Rows from block 4 of the image encoder of a small contrastive image-text model, named by matrix and row number. Rows with one number belong to one neuron. Each number is 200 + 30 x the weight over its row's rms, rounded and kept within 0 to 999. All counts start at 0.
After each neuron's rows are labels from the 100 images, of 14848, where the neuron reaches its highest value: "peak on" is the class under the peak; "responds to" is what is common among them. Only what is clearly more common there than usual is listed. The data: rendered dice on a table.
# fc1: MLP up (encoder.blocks.4.mlp.fc1.weight, 384x192), inputs 128-191
# fc2: MLP down (encoder.blocks.4.mlp.fc2.weight, 192x384, transposed), outputs 128-191

fc1.316,213,219,240,203,179,228,160,265,162,148,144,203,140,209,221,180,240,189,138,171,165,199,212,199,212,186,174,223,177,247,195,196,239,196,208,145,182,188,211,214,184,224,220,230,211,225,221,201,180,162,241,198,214,180,190,235,185,185,229,200,203,214,216,222
fc2.316,196,214,159,227,166,199,242,239,218,184,244,184,153,215,195,198,233,265,230,226,157,219,164,200,226,193,231,270,189,224,218,161,196,204,205,164,191,230,217,178,157,177,212,231,192,186,240,170,184,211,220,204,226,306,221,228,215,133,206,174,194,250,211,216
peak on: die with six on top
responds to: six on top; dice: three; red die; yellow die

fc1.97,211,243,233,158,174,202,201,200,155,197,205,217,197,133,158,162,227,215,155,204,195,160,276,242,235,181,186,189,174,211,202,185,186,183,169,180,167,209,208,163,210,149,186,172,151,244,220,227,216,197,237,200,236,157,210,175,174,171,249,140,202,216,196,153
fc2.97,205,191,209,236,168,180,237,154,222,166,194,216,199,151,212,200,209,260,240,234,187,158,261,250,230,198,183,203,182,203,176,202,260,206,205,197,228,188,231,225,216,209,206,229,211,228,206,176,161,158,239,211,232,206,218,184,149,219,245,194,183,222,219,210
peak on: die with six on top
responds to: dice: three; six on top; white die; grey die

fc1.23,250,197,224,183,176,232,207,201,216,231,202,202,180,187,207,234,197,210,162,137,185,220,215,167,178,237,259,203,191,226,160,149,119,218,234,196,245,240,137,198,149,229,206,212,215,211,226,198,224,197,153,221,242,163,213,203,208,177,198,151,241,199,185,190
fc2.23,190,180,181,238,223,219,181,151,194,131,181,198,191,170,175,248,161,212,189,221,230,178,207,162,163,245,193,185,221,187,209,216,130,215,211,208,227,166,173,155,238,216,295,214,248,183,155,216,222,195,223,210,192,264,200,224,221,203,232,226,195,212,226,223
peak on: die with two on top
responds to: dice: three; two on top; white die; red die

fc1.281,225,196,193,149,147,242,157,208,190,207,160,196,206,182,178,226,207,184,166,173,130,212,254,219,243,194,171,182,187,224,191,193,201,200,174,129,226,201,230,181,158,259,221,213,188,181,297,192,193,194,183,230,213,194,212,227,219,175,241,191,225,211,185,273
fc2.281,197,240,164,241,179,217,232,228,226,161,239,138,181,225,164,160,246,262,247,173,148,214,203,199,206,197,215,265,198,216,215,164,197,227,187,172,199,171,179,208,141,185,178,229,169,207,224,168,211,188,248,193,199,204,183,212,218,174,184,173,189,191,175,203
peak on: die with six on top
responds to: six on top; dice: three; yellow die; red die

fc1.57,136,197,246,185,226,200,213,185,223,263,185,217,225,210,191,197,213,179,151,229,143,182,231,220,249,183,149,192,182,217,210,203,195,178,220,166,172,206,209,235,199,252,211,198,199,212,244,194,230,261,229,213,183,180,223,185,168,217,225,165,239,220,203,167
fc2.57,208,225,150,188,149,177,207,159,253,164,241,200,199,227,174,200,169,174,219,209,202,204,162,217,203,181,208,209,209,222,223,181,208,149,207,147,190,190,186,200,218,226,207,216,183,216,163,166,170,265,226,165,182,201,193,227,168,208,133,156,149,257,173,201
peak on: die with six on top; die with two on top
responds to: dice: three; six on top; two on top; yellow die

fc1.32,186,235,187,160,185,217,207,226,240,199,150,210,222,212,215,258,193,173,210,240,274,255,225,197,201,263,210,271,187,223,260,115,209,184,190,133,220,204,203,168,163,241,215,170,244,144,206,175,166,206,161,152,153,183,223,248,244,198,193,214,194,188,203,230
fc2.32,179,211,209,218,166,201,188,156,183,254,173,181,210,231,174,195,182,197,195,171,203,201,174,208,216,151,201,220,195,184,161,187,170,272,233,188,188,201,181,228,250,155,222,255,188,174,129,208,193,181,167,198,191,244,208,197,175,181,227,177,205,171,221,208
peak on: die with four on top
responds to: dice: two; four on top; orange die; white die

fc1.183,220,213,249,188,186,212,161,221,194,198,181,163,221,186,160,208,197,171,207,216,212,205,198,186,179,164,208,195,158,226,153,188,181,196,163,189,162,212,186,233,213,212,215,215,212,184,183,144,236,152,201,193,205,162,252,211,250,206,198,173,277,193,197,173
fc2.183,145,157,276,205,247,161,249,182,106,207,210,187,213,199,175,266,201,219,176,179,193,229,186,226,188,164,209,223,212,218,183,218,197,191,235,222,204,202,217,196,198,214,196,227,230,196,170,160,170,182,142,167,212,152,214,217,211,187,245,128,173,220,267,146
peak on: die with four on top
responds to: dice: three; four on top; two on top; red die

fc1.24,182,213,256,196,123,201,168,212,173,256,198,186,194,182,162,208,149,137,208,176,165,128,204,230,269,265,162,161,193,197,162,155,179,211,197,218,219,176,243,208,164,182,210,192,235,174,189,138,196,221,211,168,234,194,237,228,210,211,226,186,176,242,203,162
fc2.24,220,170,196,202,138,202,238,191,234,128,254,201,287,203,177,224,200,292,201,194,183,206,226,202,192,198,191,229,184,193,231,170,208,232,238,254,217,161,206,148,228,204,175,252,153,215,230,182,172,224,212,217,278,238,186,245,249,207,193,129,177,232,187,209
peak on: die with six on top
responds to: six on top; dice: three; orange die; yellow die

fc1.212,234,193,243,182,202,201,176,189,204,213,153,198,190,190,161,153,249,191,202,171,163,188,172,193,212,166,186,242,188,194,160,164,178,209,215,201,193,216,184,252,188,237,205,194,196,224,200,159,245,203,137,214,245,208,148,257,235,181,163,237,209,192,198,195
fc2.212,165,206,221,239,150,229,197,180,238,237,225,207,156,208,191,160,242,182,195,136,161,203,203,235,203,195,220,234,202,173,257,203,139,222,164,179,208,210,246,177,110,177,189,248,183,242,179,200,193,202,207,179,212,237,199,167,161,223,213,187,257,189,163,276
peak on: die with four on top
responds to: four on top; brown die; orange die

fc1.2,260,196,231,202,200,194,221,224,170,231,227,134,187,202,182,130,218,181,138,186,229,194,195,232,191,208,204,194,193,222,175,171,172,171,171,212,180,170,176,221,140,193,205,211,230,195,165,256,249,171,200,198,178,200,277,198,243,168,150,167,203,267,202,200
fc2.2,153,182,181,182,183,184,276,241,164,203,217,232,207,209,219,248,192,119,160,171,196,214,182,212,188,152,192,163,222,200,160,201,212,228,216,234,194,274,173,216,239,189,187,172,188,242,209,140,219,223,227,171,219,200,206,238,183,187,225,167,156,230,245,140
peak on: die with four on top
responds to: dice: three; four on top; six on top; red die

fc1.79,177,174,231,155,175,214,139,207,220,206,220,196,137,222,221,172,231,163,221,201,167,205,209,211,210,225,160,184,212,227,177,145,206,201,174,153,206,157,214,187,187,175,219,217,197,152,233,219,176,180,182,214,228,182,211,181,180,172,134,196,198,241,134,215
fc2.79,230,175,151,203,230,167,261,152,260,254,186,231,182,209,212,230,235,224,185,218,185,224,177,226,201,210,242,202,180,111,267,212,171,175,190,199,203,180,186,193,209,238,175,177,236,204,154,235,217,221,220,211,205,140,157,152,238,251,223,213,190,218,180,174
peak on: die with four on top
responds to: four on top; orange die; red die; brown die

fc1.0,199,276,191,246,215,190,208,190,214,184,166,180,190,177,158,221,196,222,144,196,187,194,260,235,223,201,212,223,212,225,145,183,181,225,247,200,181,172,243,198,171,255,184,212,197,201,214,236,186,207,181,206,157,224,178,206,172,177,263,211,218,206,154,235
fc2.0,164,204,226,179,192,115,170,165,251,139,178,207,180,227,214,130,216,189,169,147,188,206,223,182,227,185,206,196,203,212,203,202,243,205,207,251,205,224,236,173,176,209,252,186,219,195,203,258,162,204,173,186,230,173,246,170,179,243,197,180,177,227,143,233
peak on: die with one on top
responds to: one on top; dice: three; white die; yellow die

fc1.355,219,173,223,179,211,156,220,194,231,210,258,227,211,206,182,173,188,212,200,218,186,282,187,234,247,220,178,167,206,160,198,255,160,183,197,179,156,171,195,192,231,189,245,243,215,126,201,219,222,180,194,180,168,208,234,151,195,163,160,162,226,256,195,167
fc2.355,170,125,158,206,181,203,254,215,224,220,171,177,165,202,224,161,222,198,209,207,221,219,189,190,213,238,203,200,231,207,200,185,159,190,194,239,199,181,201,219,234,231,202,188,208,242,179,218,155,175,196,240,214,207,187,235,166,149,173,194,277,226,168,193
peak on: die with one on top
responds to: one on top; dice: two; yellow die; orange die

fc1.311,182,240,216,183,238,163,187,232,211,145,202,190,245,206,173,159,202,180,194,184,155,193,238,252,245,134,178,219,152,241,182,162,155,225,238,189,171,183,218,152,206,172,223,220,146,197,209,235,188,175,159,235,195,169,236,258,147,174,235,175,169,205,245,188
fc2.311,184,202,177,214,204,167,157,251,207,162,249,180,202,153,184,202,211,157,202,188,223,279,221,191,230,268,241,182,193,204,203,220,232,238,162,200,192,138,205,199,230,196,236,191,236,177,161,194,229,273,230,183,221,184,238,232,213,258,189,190,183,234,173,196
peak on: die with one on top
responds to: one on top; red die; black die

fc1.234,206,238,240,189,147,199,231,226,146,171,208,244,228,210,216,204,182,225,150,193,167,193,149,178,246,210,189,153,224,248,190,215,186,191,214,216,227,270,217,179,184,278,223,227,224,171,186,155,229,253,201,201,218,211,179,191,180,177,205,166,179,200,190,196
fc2.234,232,210,192,238,167,186,267,189,253,178,185,166,216,241,207,243,189,183,143,229,184,178,162,214,172,201,224,211,219,230,181,184,210,188,293,218,229,155,216,174,169,205,195,276,237,246,162,168,208,254,231,224,202,173,221,272,200,231,190,190,181,227,199,162
peak on: die with six on top; die with two on top
responds to: six on top; pink die; green die

fc1.38,194,200,247,230,146,199,219,184,172,223,222,184,188,209,221,196,266,193,146,207,136,162,258,216,226,154,219,169,188,253,249,233,195,166,215,192,229,197,234,180,197,207,194,217,186,191,243,189,196,206,200,179,193,188,177,285,177,225,227,183,220,141,217,156
fc2.38,221,222,215,214,148,142,229,146,206,156,227,239,203,214,216,173,171,210,202,215,161,219,221,174,194,175,218,210,187,174,240,180,206,151,223,201,232,210,172,181,272,179,202,231,158,197,242,231,188,255,127,166,171,182,232,240,213,223,206,234,182,220,178,177
peak on: die with six on top
responds to: six on top; dice: three; green die; pink die

fc1.243,180,203,242,181,203,241,200,160,186,214,156,185,194,202,188,182,224,202,171,194,223,168,183,159,213,186,184,233,207,265,170,189,200,182,147,231,182,233,153,202,193,221,214,153,221,182,250,209,239,226,198,184,230,248,183,239,203,148,164,201,214,175,254,211
fc2.243,148,212,164,216,207,224,242,186,213,185,299,202,232,207,190,142,213,187,237,169,212,184,174,206,195,189,241,226,225,214,260,192,182,245,184,191,204,204,229,199,173,156,174,246,211,228,252,210,253,231,242,216,198,192,268,210,211,267,183,194,256,209,224,202
peak on: die with two on top
responds to: two on top; dice: one; total: 2; blue die

fc1.267,199,235,243,157,218,188,188,191,208,196,178,170,224,204,217,204,187,169,172,228,199,200,183,170,243,114,210,162,253,198,206,162,213,160,177,189,179,249,139,177,245,176,137,195,203,193,228,185,238,214,214,240,188,217,197,235,180,151,155,206,226,203,183,185
fc2.267,192,206,207,238,156,206,222,185,227,202,173,164,195,225,253,202,186,199,172,233,216,170,172,218,204,241,166,182,170,154,214,217,226,190,221,249,162,222,226,198,270,199,182,240,161,200,181,233,165,214,257,223,200,270,196,181,195,207,163,157,154,226,185,166
peak on: die with three on top
responds to: three on top; brown die; grey die; red die

fc1.198,151,173,223,225,215,242,228,186,172,181,203,247,190,167,160,228,170,188,208,190,221,169,237,227,220,185,172,181,163,200,139,220,224,175,204,175,156,179,209,255,217,175,218,207,236,228,208,184,184,213,216,208,252,192,160,213,199,178,222,194,186,194,135,175
fc2.198,242,178,189,210,207,191,267,192,175,192,197,173,182,146,214,258,226,214,208,271,205,246,228,241,187,204,205,197,176,199,184,242,183,184,217,190,236,197,236,215,220,202,208,234,201,167,193,255,182,168,237,222,192,213,213,197,222,181,190,163,231,195,214,239
peak on: die with six on top
responds to: black die; one on top; brown die; total: 6

fc1.112,266,194,211,170,252,189,183,258,236,203,240,209,218,138,189,204,174,212,174,180,168,205,256,173,165,197,187,230,199,196,179,196,173,239,177,180,238,188,191,181,223,264,196,198,180,184,209,201,206,149,183,247,204,182,210,228,221,166,193,224,182,207,197,194
fc2.112,184,187,142,177,206,154,236,237,239,223,187,195,194,193,172,172,260,212,207,148,146,274,176,175,205,149,236,226,183,189,182,171,209,198,148,193,253,256,197,167,162,197,193,216,198,199,227,183,210,175,265,188,274,165,194,212,214,201,216,187,181,176,203,201
peak on: die with one on top
responds to: one on top; dice: three; orange die; pink die

fc1.236,217,198,207,133,240,184,206,197,189,200,183,230,189,142,183,178,207,172,215,183,223,180,179,181,165,208,215,219,193,261,215,214,165,229,195,227,234,178,236,220,183,157,240,199,205,223,149,174,179,200,158,253,170,199,189,207,189,134,160,210,177,174,257,187
fc2.236,204,224,226,212,165,202,192,226,201,155,191,137,176,260,191,199,234,240,206,145,170,206,208,178,163,187,153,168,182,160,226,180,210,221,236,177,194,224,226,201,126,210,159,248,172,149,224,222,179,245,239,194,209,206,259,182,199,205,185,198,169,225,156,218
peak on: die with four on top
responds to: four on top; dice: three; red die; yellow die

fc1.350,229,139,207,154,191,183,151,186,212,158,262,170,197,196,150,147,216,190,211,192,207,261,185,217,202,198,203,224,202,211,196,193,168,221,163,141,213,206,154,198,166,166,216,247,185,222,179,202,236,176,233,199,235,199,198,179,205,193,168,243,168,225,177,227
fc2.350,245,217,133,212,216,200,230,132,147,180,202,210,219,205,215,218,162,231,200,232,218,227,177,234,152,166,255,223,244,170,210,131,210,177,203,214,197,174,148,173,213,229,195,220,206,231,227,227,190,138,204,149,197,149,215,210,197,180,231,242,256,211,242,210
peak on: die with one on top
responds to: one on top; dice: one; total: 1; red die

fc1.133,164,225,210,238,161,262,168,211,195,198,187,211,217,175,193,215,250,234,153,205,212,186,235,159,220,168,211,161,196,195,185,173,249,226,186,196,224,175,190,235,238,208,208,235,245,220,177,194,171,161,196,245,205,214,187,222,189,235,144,276,193,165,213,227
fc2.133,222,170,216,192,225,209,212,187,239,203,213,240,174,221,169,237,158,168,207,174,200,169,197,187,249,204,224,209,227,220,191,263,168,232,222,225,190,151,180,170,183,252,197,198,209,203,197,160,224,160,195,237,190,259,181,205,163,203,185,180,143,196,200,258
peak on: die with three on top
responds to: three on top; white die; dice: three

fc1.127,198,236,215,180,214,212,172,206,258,208,206,250,203,136,183,213,164,242,138,213,227,225,285,192,248,203,224,227,195,234,174,211,179,240,236,176,160,180,170,197,161,296,194,186,218,176,209,202,239,182,190,234,226,179,203,233,194,185,194,216,187,191,182,157
fc2.127,185,177,143,167,194,112,215,207,255,198,179,151,227,264,202,181,238,223,170,146,147,236,195,177,168,204,226,213,210,201,161,193,214,234,192,233,227,149,169,176,202,257,190,144,196,218,148,220,239,195,195,223,188,208,189,215,207,170,166,179,122,168,233,211
peak on: die with one on top
responds to: one on top; dice: three; white die

fc1.147,202,241,224,148,155,220,158,250,172,215,192,225,203,198,156,203,210,194,164,194,166,164,245,232,207,197,197,137,186,218,195,176,206,167,185,129,204,219,250,223,185,242,230,212,190,201,235,209,222,155,233,234,215,210,190,247,226,155,215,220,195,194,192,237
fc2.147,200,234,147,221,193,183,280,194,194,201,259,167,169,184,166,185,215,253,200,205,173,169,212,183,175,145,218,240,186,211,193,181,200,222,175,144,209,189,185,223,162,196,166,261,187,187,229,173,173,213,246,188,262,185,208,228,202,191,210,163,218,227,176,211
peak on: die with six on top
responds to: six on top; dice: three; yellow die; total: 16

fc1.82,212,196,200,193,231,225,171,181,256,177,208,164,167,169,219,196,170,192,172,224,197,240,224,190,184,282,193,174,135,202,163,221,240,182,184,185,218,232,201,218,232,241,202,168,152,189,194,203,206,171,170,167,205,177,194,172,166,165,207,136,241,194,155,181
fc2.82,171,142,166,241,245,191,214,189,106,211,182,200,185,174,172,237,234,204,246,190,168,253,188,181,189,220,166,196,202,193,216,247,232,236,189,234,214,211,183,213,228,162,183,205,241,210,138,165,203,217,212,187,187,147,198,175,156,161,156,233,235,169,269,216
peak on: die with five on top
responds to: five on top; four on top; black die; blue die

fc1.218,212,208,235,128,238,204,195,202,188,201,167,201,225,162,154,135,212,178,149,202,177,191,185,196,198,179,197,252,178,193,191,176,193,220,195,193,222,177,234,170,163,218,169,178,210,184,235,198,214,122,150,223,188,165,236,264,181,180,177,226,221,243,180,215
fc2.218,207,190,196,205,186,197,246,219,162,257,183,182,176,212,200,151,225,215,194,136,194,280,232,226,216,203,169,238,154,213,230,170,154,181,201,219,220,187,151,212,131,187,180,211,205,200,218,198,160,194,172,197,215,183,198,184,175,204,197,227,156,224,172,207
peak on: die with four on top
responds to: four on top; orange die

fc1.167,209,187,207,166,221,203,160,187,220,192,190,219,196,156,207,173,202,199,183,189,253,226,219,186,236,198,167,231,190,211,172,240,201,261,254,183,187,145,179,207,216,195,173,231,198,189,259,238,229,197,211,206,265,187,212,200,199,168,189,231,157,183,217,186
fc2.167,197,164,160,163,221,185,165,158,219,161,127,237,197,244,244,173,226,200,214,156,177,273,230,218,231,213,227,216,219,222,152,186,200,205,199,169,180,183,177,206,226,196,202,203,210,226,188,210,211,209,235,152,169,180,201,155,176,246,199,181,168,208,225,183
peak on: die with one on top
responds to: one on top; total: 1; brown die

fc1.262,198,186,184,174,188,214,212,137,196,189,191,193,156,166,170,168,138,222,190,205,202,205,243,190,178,128,204,251,229,249,173,173,211,145,248,155,195,198,241,185,240,164,168,155,148,212,253,224,137,174,186,178,142,196,186,210,195,151,201,197,240,180,186,137
fc2.262,194,194,205,165,130,193,176,168,165,225,151,155,151,217,221,206,186,219,187,231,190,209,204,211,193,196,188,203,168,250,215,242,210,278,194,190,215,177,215,209,240,159,199,224,225,203,172,243,213,202,226,186,130,190,213,183,211,265,225,201,236,163,227,206
peak on: die with four on top
responds to: black die; four on top; dice: three

fc1.228,145,219,180,202,172,240,157,224,228,183,175,205,232,213,215,210,225,182,180,199,145,197,208,187,241,176,226,180,230,238,199,219,206,269,181,206,207,195,193,237,200,174,171,193,225,167,164,183,195,189,232,215,192,243,211,177,165,231,208,241,206,204,235,189
fc2.228,212,248,173,165,246,205,223,170,187,200,204,224,227,199,241,194,174,233,182,202,189,177,216,158,255,201,268,208,130,220,232,203,139,225,219,158,174,220,117,174,167,271,216,214,229,181,198,261,211,197,189,159,247,232,176,185,191,191,138,175,193,201,172,237
peak on: die with one on top
responds to: one on top; dice: three; red die

fc1.22,236,203,261,159,223,215,173,208,204,233,206,152,224,153,201,105,233,218,188,186,223,211,183,205,200,149,201,197,190,214,182,152,183,229,185,172,193,256,192,186,179,208,207,223,150,212,227,170,229,158,222,243,192,209,191,215,207,196,157,201,252,192,181,229
fc2.22,167,206,191,198,190,202,192,186,145,299,231,239,234,185,209,181,261,149,148,199,194,179,233,216,192,170,183,192,213,220,150,181,203,176,226,214,173,209,280,261,183,237,163,216,213,200,226,159,221,250,212,185,224,223,166,223,226,186,236,201,209,236,242,202
peak on: die with three on top
responds to: dice: three; three on top; white die; purple die

fc1.140,178,177,191,143,207,209,186,202,212,188,193,175,241,210,199,206,186,228,193,197,177,140,184,143,192,204,176,142,187,180,178,202,164,152,218,189,149,228,190,243,225,145,228,219,188,250,233,200,206,242,193,242,226,177,242,165,187,222,239,129,223,228,183,154
fc2.140,150,174,247,228,254,146,228,162,231,202,221,268,225,204,258,207,200,214,193,202,253,246,264,228,167,262,204,200,172,199,154,162,158,186,206,198,155,238,203,218,245,242,178,213,207,209,211,210,211,187,229,183,203,212,218,154,180,260,164,220,196,252,198,207
peak on: die with three on top
responds to: three on top; white die; orange die; yellow die

fc1.290,220,187,227,183,244,250,204,200,275,201,187,191,213,130,204,209,226,169,136,258,143,186,253,240,211,249,207,190,294,245,196,212,187,183,271,200,164,237,217,204,183,228,256,163,227,185,163,196,249,244,199,202,189,208,170,178,241,203,207,212,230,191,243,195
fc2.290,255,195,258,227,214,189,172,141,214,228,243,212,250,172,181,237,169,180,202,177,178,191,178,165,209,222,171,252,204,235,212,198,179,183,261,205,209,148,266,179,233,192,233,192,193,230,175,233,214,200,134,202,166,174,224,240,153,205,158,199,186,180,240,199
peak on: die with three on top
responds to: dice: three; three on top; white die

fc1.196,220,211,213,171,189,210,187,214,205,204,223,189,170,225,197,225,224,188,166,183,131,230,195,226,195,195,130,168,227,180,233,154,229,178,202,169,237,165,278,158,229,194,207,176,205,234,277,224,176,177,172,203,206,206,232,219,226,246,256,212,225,241,130,187
fc2.196,174,194,212,224,190,184,156,202,162,194,240,177,198,193,152,203,259,216,169,238,145,218,195,190,245,163,222,243,227,155,243,145,209,238,163,218,212,197,254,182,190,159,187,245,199,228,190,223,131,223,210,235,249,159,269,191,146,252,213,185,227,249,222,208
peak on: die with six on top
responds to: dice: three; six on top; green die; pink die

fc1.190,201,204,179,203,219,211,125,218,220,176,238,212,217,233,216,194,236,215,157,202,211,133,256,217,246,221,216,220,214,198,232,232,142,200,224,179,179,194,182,189,227,228,204,150,202,236,166,170,217,180,191,182,267,231,242,182,188,211,205,210,200,236,168,208
fc2.190,218,208,231,208,244,204,172,185,181,209,150,217,181,165,280,229,228,219,142,189,213,241,229,224,243,161,208,241,237,232,205,202,197,200,163,175,232,193,215,183,226,191,160,156,200,237,164,149,127,170,219,204,177,154,130,215,187,258,201,237,237,160,177,207
peak on: die with four on top
responds to: four on top; dice: three; white die; green die

fc1.284,212,186,204,169,220,196,205,213,201,215,152,202,200,206,182,167,251,177,206,168,221,188,189,186,222,201,176,264,167,255,191,177,176,196,163,220,234,172,216,197,207,197,210,177,195,153,229,171,224,186,146,174,186,183,159,213,220,161,135,228,223,237,197,182
fc2.284,192,234,163,228,205,251,208,182,202,188,240,174,167,199,184,190,191,214,214,177,185,236,166,197,177,188,220,226,167,148,248,181,183,228,201,156,230,229,185,166,168,179,164,240,224,221,207,235,247,210,270,217,219,210,241,252,204,246,202,172,238,233,199,241
peak on: die with four on top
responds to: one on top; four on top; total: 5

fc1.4,201,232,202,213,187,213,177,214,184,200,210,182,205,194,202,193,166,136,183,192,222,191,207,204,168,193,130,165,212,216,182,136,204,169,174,231,166,163,236,197,202,217,229,157,185,147,247,177,153,180,176,174,193,253,205,186,203,206,191,220,155,188,225,132
fc2.4,173,207,202,231,168,170,290,198,188,183,214,220,206,237,205,258,205,175,210,184,217,180,184,157,181,195,196,141,212,178,192,186,194,237,200,245,206,146,154,142,215,230,166,164,220,175,201,206,155,226,263,180,205,243,191,176,221,224,180,175,184,174,210,192
peak on: die with two on top; die with four on top
responds to: dice: three; two on top; four on top; orange die

fc1.130,205,228,225,161,177,179,229,210,167,229,187,201,194,169,204,218,194,164,192,184,175,189,157,166,219,202,198,172,229,213,216,170,219,189,207,184,153,235,185,156,192,254,230,193,193,190,178,170,246,201,135,218,229,180,251,236,223,175,214,157,203,231,165,223
fc2.130,222,202,207,183,207,207,298,220,195,157,114,146,225,188,170,192,162,226,199,229,131,124,151,203,217,200,177,198,233,203,169,153,170,208,209,229,204,208,185,249,213,211,184,218,171,173,214,185,158,236,208,189,179,241,229,199,168,198,203,164,197,229,167,152
peak on: die with six on top
responds to: six on top; dice: three; green die; yellow die

fc1.203,187,215,211,216,247,241,238,193,243,189,224,197,165,208,212,206,229,196,239,217,200,200,259,250,214,242,197,140,232,105,228,208,217,215,249,193,226,246,194,185,219,196,227,198,207,196,213,208,187,159,190,157,238,212,132,207,179,153,236,205,252,214,190,181
fc2.203,183,173,175,206,234,283,131,206,220,199,179,200,201,188,213,197,184,255,256,233,190,222,242,134,202,126,212,244,244,195,203,205,207,158,190,215,189,168,248,201,192,216,248,252,249,253,198,233,152,179,194,197,163,140,214,218,271,186,210,149,251,183,169,241
peak on: die with four on top
responds to: white die; four on top

fc1.277,234,179,251,208,230,205,156,206,212,239,212,192,233,153,242,196,209,198,190,203,236,202,244,193,201,152,86,190,216,212,194,197,179,228,186,200,163,207,212,197,214,236,167,203,226,214,163,141,182,165,155,284,218,200,207,208,229,214,182,255,166,164,161,201
fc2.277,215,198,204,172,171,166,293,224,228,243,190,262,194,206,168,220,221,196,180,145,165,197,215,187,209,208,246,208,201,203,170,189,186,194,150,181,199,207,198,201,146,183,181,232,136,232,122,222,253,231,229,190,233,227,198,193,179,182,216,215,215,175,169,203
peak on: die with three on top
responds to: three on top; orange die; dice: three

fc1.1,221,215,199,218,169,177,221,219,154,171,213,176,185,155,189,206,178,233,155,189,236,243,219,209,204,257,170,173,195,215,223,191,180,206,194,194,237,204,241,234,180,168,227,197,204,191,187,203,261,218,187,230,194,203,213,225,210,210,151,243,184,211,234,167
fc2.1,182,186,170,188,143,207,271,203,186,195,212,185,243,177,138,202,192,160,194,156,186,223,219,131,193,162,182,189,244,174,242,242,192,210,250,258,146,184,202,177,259,243,224,202,163,129,193,166,126,146,209,202,221,206,154,207,224,165,199,177,211,177,195,184
peak on: die with one on top
responds to: one on top; orange die; yellow die